Weights of a small sound classifier.
Training: soap at rate 0.0035, 20100 steps, held-out accuracy 94%.
Rows from expert 16 of block 9, named by matrix and row number. Rows with one number belong to one neuron. Each number is 128 + 24 x the weight over the matrix's rms, rounded and kept within 0 to 255. All counts start at 0.
# gate: expert gate (model.blocks.9.mlp.gate, 32x96x192), inputs 96-191
# up: expert up (model.blocks.9.mlp.up, 32x96x192), inputs 96-191
# down: expert down (model.blocks.9.mlp.down, 32x192x96, transposed), outputs 96-191
gate.71 [123 123 112 116 138 126 121 139 113 130 125 147  98 122 122 117 151 164 145 133 131 162 180 110 112 132 129 147 120 116 137 102 126 107 137 149 143 128 129 121  96 122 129 129  86 146 136 130 145  97 125 114 130 130 148 117 101 160 107  79 122 147 123 131 123 127 128 137 152 129 125 125 109 124 123 144 148 123 146 137 117 154 113 137 155 128  99 106 152 134 170 124 153 136 147 109]
up.71 [125 113 127 111 161  94 136 142 103 110 114 123 130 167 116 147 158 147 148 133 108 114 141 124 149 160 114 151 128 144 111 130 107 111 131 117 154 145 139 124 145  91 156 164  94 154 124 148 129 141  96 118 153 115 154  82 119 144 119 112  89 130 103 113 122 106 121 158 140 142 139 130 125 119 124 129 121  97 106 179 113 130 129 116 139 145 103  98 162 129 112 159 133 133 166 106]
down.71 [133 129 116 112 133 145 154 116 137 128 138 155 148  92 109 141  86 112 120 124 155 132 131 145 128  97 103 120 160 113 135 109 134 160 109 114 115 154 120 127 151 140  72 122 157 128 110 138 114 116 125 144 117 148 133 130 126 141 147 145 138 165  96 165  88 158 148 148 124 173 146 132 138 138 133 144 138 138 124 145 135 137 127 116 131 130 118 155  84 148 152 116 123 124 116 112]
gate.72 [123  94 137 122  99 141 101 101 131 181 145  59 113 102 111 148  67 125 148 188 158 137 194 189  62 152 116  73 174 171 100  72 122  76 131 178 154  69 138 205  93 106 133 103  42 118 123 155  64 170 148  95  70 111 169 152 156  91 115 125 140  75  58 163 137  90 154 137 178 108 126  99 163 116 153 100 103 152 137 109 104 216 149 145 135 118 125 150 100 147 126 139 142 198 145 144]
up.72 [108 189  97 151 124 132 151 137  83  90 117 154 139 170 193  98 206  89 148  57 129 219  69  41 149  81 147 144 106  91 150 161 112 186 113  53  71 160 166  21 144 135  75 158 244 144 135  87 212  75 104 178 148 142 100 132 163 100 159  89 123 117 177 110  67 150 136 118  67 145  68 178 121 117 141 143 128  96 122 139 151  45  82 134 135 150 108 117 146 113 136 117 135  85 109 119]
down.72 [146  98 127 177  88 128  93 135 125 153 159 120  99  85  90 147 114 128 117 228 107 112 160  59 137 129 196 151 100 104 163 193 120 119 108 181 168 173  76 149 173 145 119  92 190 134 126  90 149 203 114 169 125 138 116 114 105 104 102  60 101 214 145 146 152 187 149 141 112 130  92  97 140  89 210 139 148  83 230 124 149  97 138  60 171 136  88 188 147 107 144  79 105 135 167 142]
gate.73 [125 128 130 130 126 130 127 126 128 125 127 126 125 128 130 127 123 124 127 122 128 129 127 128 132 131 130 126 128 125 126 131 128 126 126 133 127 129 124 123 132 126 128 133 139 130 130 129 123 128 125 128 126 129 131 127 131 130 131 131 131 127 123 134 129 125 128 129 126 125 125 135 126 131 130 130 126 130 131 131 126 125 125 135 127 122 123 126 127 126 129 126 130 129 128 131]
up.73 [124 125 131 126 124 130 129 126 127 128 128 124 123 121 137 125 131 131 123 126 133 131 127 130 119 129 131 123 134 127 132 122 130 128 129 132 132 136 127 130 125 130 126 116 134 127 127 123 130 129 132 127 122 129 130 129 124 126 126 128 128 128 123 130 132 125 129 133 119 129 130 124 135 133 127 128 130 129 127 125 130 133 135 131 134 131 127 129 128 125 129 124 128 134 133 129]
down.73 [130 127 125 135 123 128 127 122 133 128 131 127 137 134 131 133 126 128 124 134 125 129 129 118 132 128 132 127 127 132 133 124 130 129 126 133 129 123 129 129 118 117 120 130 120 125 132 127 134 130 130 131 130 125 122 130 121 130 132 138 130 128 132 129 125 121 122 127 127 129 124 124 131 129 127 129 126 131 129 132 130 129 122 126 125 130 128 123 133 133 126 127 124 136 132 129]
gate.74 [126 133 118 115  83 143  97 111 140 144  91 134 122 104 151 142 119 123 123 140 122 126 140 134 117 153 131 136 148 132 122 126 129 149 118 134 148 103 104 136 136 114 144 126 149 145 130 129 136 125 120 111 120 100 124 139 126 121 153 135 136 132 134 131 137 126 119 140 129 115 124 139 148 114 136 119 112 122 164 132 123 143 120 140 130 136 130 135 119 154 111 127 135 122 137 130]
up.74 [146  94 110 119 161 116 164 137 125  91 153 157 155 159 134 144 127 125 120 129 137 136  87 131 134 126 171 154 131 103 159 166 147 111 143 116 113 158 115 112 121 117 147  94  85 126 120 133 132 106 133 158 129 111 134 118 121 157 101 139 101 133 128 102 114 163 133 113 128 159 117 123 125 129 134 142 153 130 101 140 124 108 138 107 111 140  85 129 156 124 137 116 127 123 113 109]
down.74 [136 146 126 145 142 165 125 144 118 127 106 131 119 145 124 122 168 116 111 107 116 112 114 106 134 121 158 106 130 140 123 119 137 117 148  95 144 120 134 125 108 119 118 120 124  92 106 159 115 147 130 131 177 149 122 108 158 125 116 116 120 125 159 162 125 111  94 152 108 139 144  94 118 140 173 126 112 141 140 123 143 131 137  75 137 144 108 138 111 147 112 101  80 118 142 148]
gate.75 [118 128 133 143 120 135 140 123 126 129 134 132 141 147 137 114 115 120 127  97 120 137 137 114 120 127 132 139 134 122 120 141 134 136 139 133 134 137 122 126 130 144 132 116 118 135 127 129 120 137 114 129 118 127 124 131 120 113 137 124 130 125 117 129 112 150 153 132 154 134 115 145 131 145 149 124 127 118 129 113 142 122 120 143 114 136 134 137 142 118 133 123 134 132 130 125]
up.75 [140 128 137 117 121 126 132 141 127 129 114 126 115 108 124 122 153 136 127 129 126 122 117 143 121 137 129 110 139 137 130 121 136 130 109 128 133 127 135 147 124 120 137 133 133 117 110 138 119 121 131 119 136 132 115 130 148 133 119 119 128 123 134 143 147 112 114 120 115 115 137 121 142 114 111 126 140 126 121 117 115 125 123 103 145 119 108 106 118 147  99 136 125 128 139 133]
down.75 [125 143 127 131 135 141 143 119 142 111 108 134 137 147 137 105 109 140 147 138 117 110 124 110 128 132 135 129 135 132 113 118 132 129 116  89 115 125 135 131 117 124 126 127 134 128 115 146 112 119 135 138 137 124 133 150 160 134 125 117 129 149 115 129 111 133 134 111 122 138 112 159 130 138 109 114 126 123 137 134 133 128 120 125 120 124 122 132 127 125 124 129 131 140 116 128]
gate.76 [141 134 120 105 141 128 138 125 129 156 130 129 132 144 119 133 129 132 130 138 114 122 128 124 135 129 121 146 135 131 122 133 122 122 125 114 126 122 125 124 122 123  99 132 124 120 113 141 153 120 123 120 124 140 130 142 135 130 116 145 116 131 124 103 126 125 122 144 123 128 127 127 127 126 127 125 128 142 112 135 127 122 133 124 124 127 136 120 125 122 128 140 135 121 123 123]
up.76 [132 125 123 114 136 132 138 120 127 142 136 134 133 140 111 135 110 127 114 146 122 120 125 111 130 125 128 148 131 128 125 132 127 126 136 112 137 131 124 120 131 127  95 132 131 118 113 125 143 130 134 133 130 143 130 144 136 128 122 123 125 128 136 119 132 134 125 117 126 125 127 127 121 128 136 120 129 137 117 144 116 126 134 134 117 124 127 122 117 123 135 137 124 122 123 136]
down.76 [132 125 131 126 136 134 160 138 126 116 137 118 123 140 136 118 130 124 121 111 147 141 127 114 127 127 122 123 125 133 117 123 129 127 120 107 141 126 117 127 143 122 127 134 128 109 144 129 125 140 127 120 127 140 132 108 152 120 118 122 129 125 120 136 130 147 137 123 124 116 127 140 118 115 152 132 143 116 120 139 128 122 128 121 130 122 117 133 132 128 135 139 146 132 132 148]
gate.77 [122 129 107 131 120 107 133 126 140 101 121 140 113 125 116 113 129 151 149 141 147 127 120 101 139 142 125 141 138 119 142 138 166 126 140 133 124 141 136 137 122 106 151 136 115 111 128 132 109 103 120 117 118 134 117 127 132 126 121 118 140 135 132 131 139 124 124 147  99 148 149 112 115 128 135 141 125 136 123 129 114 110 113 130 159 145 136 117 145 109 118 117 119  98 138 107]
up.77 [127 132 115 127 139 113 132 139 141 115 141 126 102 120 119 122 107 142 139 133 148 140 137 121 128 120 119 133 143 123 134 123 153 125 143 131 136 127 122 145 136 105 129 124 129 123 122 133  94 132 111 128 115 148 114 124 132 125 125 113 137 114 112 146 142 113 130 146 134 155 170 129 126 109 130 126 128 122 125 110 126 127 132 131 150 150 131 106 134 108 105 123 127 120 152 112]
down.77 [108 114 134 107 107 120 133 114 123 115 146 113 147 129 137 117 126 125 126 124 133 119 133 129 134 135 111 140 137 123 133 147 138 125 131 108 146 139 114 128 132 155 118 110 124 127 144 143 125 108 130 126 102  95 129 122 134 124 135 123 139 132  89 127 121 132 137 127 144 141 107 160 125 128 122 121 134 118 120 133 142 117 119 136 122 118 124 114 122 121 125 132 139 157 107 135]
gate.78 [138 106 123 106 122 118 134 139 128  98 128 144 116 115 126 115 105 126 151 133 133 121 141 107 125 123 126 116  90 116 128 148 152 114 124 149 116 116 114 126 163 130 117 146 104 127 130 148 115 146 124 150 143 130 135 109 121 131 145 114 135 119 130 162 151 110 140 144  97 131 138 126 122 143 120 136 101 134 136 154 136 131 128 123 119 139 132 123 114 131 158 148 125 148 133 139]
up.78 [144  98 121 101 117 124 134 148 137 111 129 151 127 127 133 122 117 128 160 129 153 127 119 126 123 128 131 102  79 122 137 140 131 148 128 150 126 116 127 144 132 115 131 116  86 130 162 139 121 147 111 126 133 135 139 112 141 113 116 142 130 134 124 145 129 108 125 148 114 118 151 133 146 135 135 129 111 115 122 131 135 143 120 132 116 140 126 135 140 141 124 143 135 138 133 131]
down.78 [110 122 123 142 120 121 150 117 105 158 132 136 141 129 126 144 155 142 130 108 118 126 125 140 126 109 149 130 129 136 105 118 115 129 141 126 142 135  95 129 119 143 123 126 161 152 137 115 121 143 119 111 123 143 114 129 110 131 111 133 114 104 129 104 116 126 101 137 147 125 132 123 143 136 145 121 136 129 127 138 111 140 126 128 127 131 116 130 120 142 129 116 124  99 129 113]
gate.79 [135 133 122 117 127 119 129 118 118 131 136 124 115 119 121 127 145 123 129 117 122 125 138 120 122 137 123 132 141 123 132 121 133 140 126 123 123 132 118 133 123 138 120 125 114 126 121 132 120 132 128 121 123 133 125 127 125 132 109 127 121 124 112 127 115 135 133 130 123 128 145 131 118 123 128 126 150 128 124 128 124 133 125 139 123 128 137 129 123 136 127 128 128 130 141 125]
up.79 [130 117 138 127 131 132 121 138 130 116 139 136 122 133 142 131 113 124 141 130 131 136 121 134 128 134 126 114 128 134 127 126 131 123 121 132 129 127 128 128 134 128 136 122 132 122 136 139 128 134 127 121 129 133 140 128 133 125 132 130 131 127 132 129 138 114 135 120 127 122 128 122 131 127 122 136 115 116 128 137 136 128 134 141 133 128 133 134 127 124 118 122 136 123 122 132]
down.79 [116 134 121 129 119 115 125 119 118 147 122 119 142 123 137 137 117 116 123 124 129 127 125 127 130 124 139 127 129 129 136 135 119 127 142 131 127 133 121 125 104 141 107 124 135 128 121 122 141 119 153 145 115 128 124 137 137 128 161 147 125 127 134 119 127 136 147 135 129 143 131 121 136 125 121 123 127 137 130 141 125 144 123 114 133 130 118 124 128 130 138 129 109 134 133 127]
gate.80 [146 124 128 126 134 100 121 114 122 116 125 117 137 125  87 124 160 122 108 103 109 120 138 129 166 144 132 153 133 131 116 133 119 108 153 102 126 116 102 134 119 142 156 120  90 123 134 110 109 117 125 135 134 131 107 158  82 129 136 126 105 125 117 144 104 128 124 150 114 131 159 104  97 152 115 123 138 136 124 131 116 143 130 140 135 121 137 139 149 105 123 133 122 130 125 131]
up.80 [142 177 112 129 129 110 157 118  96 116 139 130 134 112  77 133 126 124  98 108 125 110 122 107 143 119 139 150 128 121 123 118 130 112 131 106 123 150 120 111 132 138 149 126  87 128 118 104 114 130 132 143 124 161 130 114 108 144 126  97 127 137 132 118 117 156 123 124 153 116 143 110  86 116 115 123 169 119 134 119 112 144 123 127 135 142 142 145 105 103 116 116 109 134 127 120]
down.80 [142 159 120 172 140 120 132 111 128 135 108 140 161 157 114 121 151 104 156 111 123 121  69 143 177 135 140 157 145 111 141 121 109 125 130 160 134 138 121 115 137 114 148 149 143 113 133 150 124 100 117 103 120  92 114 135 135 149 149 121 101  92 123 113 119 145 126 117 107 154 127 138 170 163 106 145 117  95 104 144 117 106  94 122 146 133  90 133 130 114 127 113 130 137  97  99]
gate.81 [142 179 112 158 129 123 101 124 100 158 104  81 122  95   5 143  75 112 123 122 136 131 147 118 135 122 165 165 163  94 138  76 104 173 163  96 146 163 124 122 147 141 119 139  72  99  84 109 149 130 150 133  72 111 107  98 147 164 142 135 148 123  89 140 157 151 141 166 137 118 139 109 149 114 140  90 137  95 166 100 151 137 120 103 144 138  89 140  66 109  82 110 114 137 151 106]
up.81 [121 200  76 127 163 109 167 177 106  87 164 133 154 152  48 145  61 147  84 107 143 110  81 139 171  67 135 137 134  86 170 107  85 140 159  90 142 109  98  68 118 128 141 121 124 152  85 143 151 147 130 182 108 114 160  60 141 146 168 124 137 113 107 156  95 162 117 117 155 149 141 160 110 131 103 104 165  81 153 151 122 124 116 154 102 124 138 120  71 135 173  96 140 102 106 123]
down.81 [123 136  77 153 124 118 167 154 210 131 148 135 144 210 126 193 191 132 126 125 107 105  35 145 176 100 169 163 107 134 151 167  92 124 118 137 144  98 191  54 122 120 154 146 125  99 107 138 116 153 103 107 135  77 117  64 125 147 186 167  98  73 146 102 106 120 123 129 136 122  91 139 129 146 151  94  84 100  84 170 148 140 126  48 100 146 128 118 122  92 107  73 127 103  81  58]
gate.82 [158 135  95  92 158 172 127 130  77 156 111 180  99  93  94 212  43 108  60 174 145 143 168 125 138 100 108  93 176 179 165 113 132 111 142 151 156 110 143  59 169 167  90  95 117  65 124 146 158  88 176 100 122 104 147 194 116 103 109  68 176 164 147 122 162 107 130 203 173 135 133  77 149  78 115 128 131 157 165  84 135 115 156 169 141 100 201 129  61 119 120  42 118 122 117 127]
up.82 [137 155 127  81 185 105 132 135 127 172 157  79 125 107  89 120 152 145 123 142 122 165 105 125 131 101 150  87 115 132 164 102 118 127 111 162  72 137 145 141 110 118  82 120  98  99 123 177 210 153 117 167 137 103 156 117 138 145  81 160  66 109  96 122 104 127 106 113  92 157 165 139 129 173 139 133  81 107 142 158 146 148 138  77 137 131  69 106 174 137 188 161 165 127 133 175]
down.82 [ 91 108 166 134 108 152 167 104 142 118 112 105 145 100  83 106 248 138 155  69 104  98 101 144 168 142 109 119 151 126 124 101 135 118 163 158 170 136 126 102 104 180  92 167 114 152 136 146 116 127  94 111 143 101 178 106 100 138 183 172 153 137 104  86  79  70  67 176  78 168  37 129 120 139 110 103 112 123 103 154 156  98 127 125  91  88  70 115  63 135 139 138 149 193  97 130]
gate.83 [129 127 117 141 133 130 138 126 128 134 132 134 123 128 119 130 123 132 130 134 133 125 133 121 130 140 115 134 137 144 131 135 145 123 124 126 127 136 134 109 127 137 111 129 106 132 124 140 118 116 131 118 133 114 146 123 128 120 115 123 142 136 131 128 111 109 132 127 131 132 123 143 134 123 123 130 121 134 121 134 130 114 134 126 124 121 128 128 120 123 113 134 125 133 119 120]
up.83 [111 130 137 129 121 126 132 127 122 127 124 125 129 141 126 122 136 119 135 129 129 129 137 142 132 129 125 125 112 121 126 122 118 126 132 130 126 127 120 150 124 124 134 134 143 133 127 118 122 127 126 136 127 134 129 137 123 129 128 126 124 123 127 131 123 136 134 118 126 124 142  98 122 128 121 123 129 140 136 119 119 131 124 116 139 128 124 134 131 122 129 128 137 132 127 136]
down.83 [125 128 110 129 115 114 129 124 103 145 138 121 130 124 128 140 116 126 127 137 137 145 113 133 152 130 136 144 124 129 140 141 128 123 136 143 107 122 121 126 136 110 113 138 128 132 127 136 117 125 137 142 128 121 130 131 124 132 137 130 129 138 132 126 134 127 127 120 132 136 124 130 130 125 111 136 121 135 130 133 122 117 125 115 128 116 136 117 129 110 127 129 116 136 116 130]
gate.84 [164  87 151 111 159  69 152  91 138 149 168 144  89 119 102 115 155 155 136 128 127  86  62 133 124 131 144 106 161 137  84 103 105 137 126  73 147 129 104 122 102 138 134 137 100  89  85  84 122 131  78 149 138 166 145 135  89 153 114 182 133  99 137  88  93 115 172 159 111 158 219 122 131 141 101 136 192 150 148 131 150  97 138 168 123 125 125 146 143 115 103 138  83  94 132 140]
up.84 [148 104 142  95 117 116 116 109 119 139 154 115  73 131  98 144 102 181 127 155 122  97  79 115 100 131 150 131 150 163 108 150 119 114 131 100 142 162 103 161 138 140 115 130 113 104  74 100 122 140 135 148 148 167 133 153 105 136 133 168 135  69 128  97  97 103 132 192 126 152 206  80 135 148  80 122 146 166 135 117 138 109 132 127 124 136 151 145 170 151  92  98  89 100 139 161]
down.84 [137 125 130 127 141 111 105 193 155 160 118 140 139 180 175 156 169 130 111 136 110 168  97 135 144  99 138 196  93 111 118  58  86 153 122 134 152  72 151  94 141 172  96 114 152 106 131 114 133 124 130  61 122 163 144 114 119 168 104 119 125 106 157 182  66 125  71 137  91 113 123 141 108 113 132 105 178 113  88 140 138  83  89 100 126 150 130 143 109 102  97 108  90 132 119 136]
gate.85 [149 166 139 153 130  93 142 171 116 110 137 147 110 121  94  95 162 112 147 132 148 107 117 112 168 127 153 122  96  90 165 115 138 141 127 128 115 135 141  80 121 139 143 109 125 152 103 140 126 144 128 160 134  96 130  81 145 145 130 108 112 168 138 109 107 113 134 144 139  77 159 168 121 127 129 136 133 111 185 128 151 139 102 136 109 137 146 136 143 125 128 123 118 131 125 112]
up.85 [123 111 101 127 133 148 104 109 141 112 118 111 122 144 129 165 110 108 143 115 116 162 177 129 123 113 123 136 136 128 116 140 121 114 139 169 129 118 123 140 134 136 141 143 106 112 163 143 149 143 133 112 111 138 131 165 148 130 140 134 149  75 117 163 147 140 158 130 106 133 121 102 132 135 100 119 113 145 111  82 115 142 134 114 129 139 151 137 126 151 137 124 141 145 148 136]
down.85 [137 153 107 134 129 110 142 135  81 122 155 136 138 136 116 110 138 105 114 108 126 122 113 166 139 144 135 138 156 144 153 118 112 163 131 125 130 121 146 116 116 152 123  96 145 126 117  97  97 120 123 132 115 121 147 115  97 125 133 143 141 103 101 124 136 150 143  99 156 127  94 117 128 111 142 135 172 132 114 141 132 125 123  55 136 128  98 162 116 132 155 104 125  96 104 129]
gate.86 [131 136 138 122 131 110 125 135 134 117 138 124 132 117 130 116 133 134 131 118 135 116 136 124 129 128 120 110 117 122 137 117 118 132 135 135 131 128 130 140 110 120 127 127 109 137 117 129 126 132 138 137 131 120 123 126 132 136 124 138 132 137 116 145  93 129 132 132 122 129 142 139 122 121 126 129 131 129 140 123 130 122 130 127 123 132 138 132 132 125 129 120 129 134 141 125]
up.86 [131 129 136 144 124 148 122 127 135 141 132 127 123 129 136 140 115 134 127 116 135 131 128 126 121 124 122 133 153 130 121 119 127 123 132 143 128 140 128 115 113 131 131 124 145 110 117 131 131 121 140 115 125 137 130 144 122 120 136 130 132 121 126 126 122 131 134 138 138 130 127 131 138 130 131 131 126 120 129 111 133 122 130 151 137 134 127 132 121 132 107 123 114 140 122 120]
down.86 [112 132 122 127 136 113 133 119 125 134 116 120 114 137 129 141 124 130 146 127 140 113 120 126 125 132 120 133 133 117 123 130 139 125 117 132 126 141 136 127 111 128 124 136 136 136 125 137 130 113 142 129 130 121 125 150 125 135 146 132 127 135 126 126 134 127 138 131 122 132 123 123 121 127 123 119 123 129 117 131 126 131 126 119 133 129 136 124 139 115 138 126 124 142 113 125]
gate.87 [128 142 159 133 124 140  87 125 133 161  94 135 137 113 105 165 139 145 134 131 146 125 146  73 110 145 122 142 118 146 105 124 146 117 127 112 148 110 141 137 146 133 135 151  99 113 122 138 162 111 124 138 128 139 105 171 135 120 125 104 108 144 136 102 123 104 104 135 137 103 122 108 150 127 136 153 145 144 137 134 149 126 174  94 168 115  97  84  90 126  89 128 143 137 119 130]
up.87 [138 144 117 159 141  96 144 127  75 113 138 138  90 167 141 130  95 118 139 102 134 126 175 170 136 127 130  95 102 132 152 139 145 110 140 127 158 108 132 118 105 143 126 125  90 141 149 150 115 149 110 156 128 148 157  89 134 128 164 121 166 139  95 160 147 101 145 156 109 144 131 104 121 106  89 142 143 112 123 151 113 121 131 159 102 135 153 144 159 134 164 112 112 131 123 120]
down.87 [105 123 142 119 141 134  75 158 148 121 132 118 124 172 140 107 127 143 134 164 125 146 109 129 130 126 164 115 143 108 126 133 103 120 128 133 121 123 145 160 107 112 126 108  90 127 103 131 132 111 123 124 103 106 127 168 124 181  91 170 113  57 134 128 116 101 105 119 131 136  95  93 140 144  98  95  82 180 106 127 145 160 140 118 154 107 167 133  94 141 108 143 118 130  98 149]
gate.88 [142 130 121 113 132 126 122 138 136 123 122 142 124 121 123 121 128 127 135 143 125 137 121 123 126 125 124 138 135 125 124 139 138 128 124 130 113 148 130 117 125 130 135 131 131 117 126 126 139 118 143 144 121 116 127 129 124 131 112 127 114 141 143 138 119 149 127 112 124 119 134 119 116 133 133 128 136 137 128 145 121 117 111 116 127 135 140 140 132 129 142 129 133 129 124 136]
up.88 [133 138 125 126 127 130 134 131 142 122 125 145 126 122 125 139 132 110 138 130 114 138 104 132 132 130 133 142 123 134 144 142 127 133 118 132 112 126 127 118 146 127 123 142 143 128 133 123 141 115 141 142 139 117 129 132 132 139 122 128 122 114 146 123 128 124 115 114 111 127 138 121 133 142 131 122 131 126 134 132 127 118 120 110 131 125 134 126 143 142 129 138 126 108 126 142]
down.88 [117 136 114 127 151 136 128 148 127 118 106 129 128 145 109 116 106 127 114 132 133 124 129 139 126 139 125 123 131 152 120 133 131 129 126 119 136 119 139 114 124 120 120 139 114 122 148 134 128 121 122 123 135 132 138 143 116 122 133 134 127 121 121 145 121 123 131  91 124 114 116 142 123 133 120 118 113 146 124 125 125 137 129 149 123 120 130 120 125 127 129 129 128 143 128 143]
gate.89 [132 130 127 123 124 127 131 129 129 127 126 132 130 128 130 125 132 127 131 128 129 125 125 127 125 129 129 133 126 126 130 135 130 129 120 127 120 128 127 133 128 126 134 124 130 128 129 127 133 132 128 120 127 125 123 123 132 129 122 128 126 132 132 123 124 131 129 125 125 125 127 128 122 128 133 127 133 130 124 131 132 127 130 122 120 134 129 133 138 128 122 129 129 127 133 131]
up.89 [129 123 130 123 123 129 130 130 133 123 126 135 129 121 126 127 131 131 127 124 133 127 126 126 131 132 131 129 126 123 135 130 124 131 123 130 127 130 126 132 123 128 125 124 131 129 128 125 130 131 132 133 130 127 125 125 125 125 130 128 125 132 131 123 125 134 125 130 125 131 130 125 127 130 133 131 132 127 130 134 130 123 128 125 125 130 128 128 133 130 136 132 125 125 126 129]
down.89 [129 135 128 128 132 131 132 131 128 127 127 130 134 135 124 121 127 132 130 128 128 127 123 134 135 129 132 131 133 131 128 121 130 130 125 125 133 128 134 125 124 123 122 127 130 126 130 129 132 127 128 125 130 128 125 120 135 124 128 134 136 131 126 130 121 127 127 119 131 136 129 136 128 131 127 122 128 130 124 126 127 129 121 124 129 125 132 129 123 132 126 123 122 123 124 131]
gate.90 [128 130 126 135 123 128 122 127 129 124 131 125 129 133 121 131 119 123 126 128 124 133 127 129 120 129 128 128 123 121 129 127 137 120 130 133 128 127 126 128 138 128 138 132 126 126 130 118 123 132 129 131 131 127 129 128 122 127 130 128 126 125 123 133 132 133 130 127 128 129 131 115 121 136 129 128 132 125 122 129 126 130 127 133 122 123 135 129 128 126 141 120 125 130 125 131]
up.90 [130 129 130 121 121 138 127 125 131 128 134 124 129 128 136 122 120 126 126 128 131 136 130 129 123 129 122 122 130 119 132 125 128 127 123 128 133 125 133 135 127 139 116 130 140 120 137 120 118 141 130 130 122 141 136 132 122 124 135 126 127 116 124 128 131 134 131 121 121 120 121 127 119 135 121 128 128 134 112 129 122 124 135 134 119 126 133 124 121 129 135 124 131 132 119 131]
down.90 [145 131 131 117 140 120 133 116 129 124 127 130 133 127 145 133 117 128 136 140 122 127 126 130 118 134 129 126 138 124 132 118 133 118 131 134 111 122 137 131 118 120 126 127 119 126 125 126 127 121 128 126 134 131 130 136 122 122 130 137 125 135 129 125 130 127 139 120 121 122 133 123 125 134 120 142 120 135 133 122 123 136 129 127 132 140 143 130 128 135 139 137 123 129 125 129]
gate.91 [152 133 141 129 139 136 134 132 145 109 150 129 114 151 119 119 110 139 159 135 120 149 120 121 141 129 136 126  88 100 122 132 132 133 142 118 121 117 138 115 142 132 113 120 127 135 129 136 136 144 145 137 134 135 140 116 123 138 139 131 128 121 133 131 128 131 118 116  90  97 130 110 116 146 127 133 123 125 114 127 126 107 117 155 104 128 125 120 141 136 133 151 125 104 111 127]
up.91 [116 108 129 131 115 139 132 139 137 145 126 125 128 130 120 105 130 139 133 153 126 126 127 116 114 128 136 127 119 105 131 116 148 135 129 127 115 116 124 157 127 132 134 120 130 131 113 128 114 141 130 116 136 126 104 131 116 127 126 143 139 119 137 139 142 129 121 119 109 117 150 122 132 127 146 120 130 144 120 120 135 137 121 115 116 102 147 131 127 126 123 153 123 127 152 124]
down.91 [142 102 133 121 103 139 119 130 145 124 155 114 137 120 137 150 133 128 129 121 126 162 159 123 122 115  90 140 114 147 108 123 113 127 123 149 117 152 104 116 148 119 130 118 154 104 127 126 133 162 126 129 117 138 134 117 128 115 137 121 129 118 130 143 127 130 134 136 123 136 138 130 114 146 106 113 120 131 125 134 127 136 119 141 113 130 142 120 126 152 145 134 146 139 151 143]
gate.92 [125 138  91 104 112 166 157 147 133 110 135 185 119 134 157 117 158 115 133 108 147 111  92 166 121 107 149 100 128 109 150 113 144 183  77 107 136 138 111 112  79 126 158 129 148 138 156 103 121 130 118 147 114 195 149  73  92 128 150 119 136 116 124 115 174 100 107 124  96 136 158 154  67 107  62 119 139 127 115 133 153 114 148 227 141 174 143 146  95 119 118 111 147 121  94 132]
up.92 [104  92 116  92 132 196 185 160 148 130 179 143 119 181 136 132 166 147 139 134 122 132  80 126 141  85 149 136  92 109 128 166 144 146 117 116 119 105 144 156 117 113 121  97 110 142 138 133 127 163  84 143 131 179 131  99 141 120 158 146 123 115 173 177 109 108 127  96 137 136 157 137 101 125  75 110 128 150 114  95 159 143 131 154 129 149 139 114 111 105 131 136 126 110 131 113]
down.92 [101 146 128 150 163  96 167 131  84 116 107 144  90 151 153  96 142 100 147  71 113 105  72 118  98 140 140 154 159 139 106 126  93 138 103 133 119 141 138 111 154 139 153 158 167 107 174 108 116 144 124  96 149 169 166 174 146  96 150 120  99 130 120 133 146 130 114  84 101 139 118 120  90 133 132 121 164  93 129 155 123 104 164  98 167 130 148 122 135 132 144 111 135 159 131 155]
gate.93 [122  78 174  72  86 171 141 140 227 172  95 141 142  73 165 161 114 143 135 139 156 104 118 194 144 118 125  62 155 148  82  95 144  95 105 184 100 119  75 186 146 202 185 124  37  94 103  71 175 123 138 179 104 198  42 229 160  99  90 115 142 123 167  99 117  87 153  87 104  93 172  95 155 199  56  91  67 204  83  99 122 160  92  34 198 174 145 161 154 132  38 120 121 187 125 164]
up.93 [172 144 109 137 174  72 162 120 157  80 122 180 107 189 161 164 180 123 169 144 158 202 100  83 146  83 193 136  68 146 121 168 104 169 138 152 146  90 137 145  69  68 150  75 151 143 160 162 160  95  95 104 115  52 104  89 135 158 137 162  73 149 139 139 135 138 158 180  48 119 132 131 122 100 133 175 110 131 148 150 202  64 156 168  94 221 131 156 176 128  93 155 151 129 105  63]
down.93 [ 67 100  94 189 140 106 225 172  87 119 172  92 165 180 165 185 115 142 140  27 113 119 202 171 143 120 118  78 144  83  83  99 168 130 113  77 203  14 158  28 150 173  97 143 154 105 158 186  93 126 129 150 170 202 166  59  94  93 178 126 139   7  93 126  73  62 134 148 114 117 152 191 118  64 163 156 149  85  58 157 101 166 137 201 114  87 180  63 177 103 199  98 187 100 194 105]
gate.94 [114 123 102 130 132 101 137 126 108 108 115 134 125 115  98 116 149 149 122 134 147 115 126 140 118 133 133 140 147 117 133 137 146 111 145 154 137 150 123 103 137 134 123 110 110 151 131 135 138 102 112 114 121 114 144 128 122 148 124 130 117 140 117 118 116 137 119 177 133 133 141 137 147 130 133 130 116 124 136 144 137 135 122 143 126 120 104 119 137 121 148 122 133 141 140 114]
up.94 [136 112 131 129 132 150 112 111 127 147 119 105 131 135 120 136 114 110 124 118 110 147 135 146 120 124 136 119 135 129 113 129 130 120 132 142 114 135 120 152 129 148 138 118 121 116 112 140 130 127 124 120 124 149 112 163 131 138 129 141 127 140 128 134 138 146 129 109 132 109 123  87 129 130 123 126 126 148 109  95 138 126 134 129 128 138 139 118 126 136 122 141 114 133 128 128]
down.94 [119 149 142 138 127 139 126 130 108 146 100 109 122 116 104 111 155 124 121 135 120 111 120 131 136 128 116 143 136 139 121 117 122 133 119 123 146 148 108 132 134 139 107 134 150 111 130 134 124 133 122 122 134 137 117 141 138 133 142 115 138 132 123 142 117 111 112 149 129 129 123 125 135 115 140 117 134 128 126 139 134 131 121 121 124 129 128 112 114 135 138 131  93 139 138 139]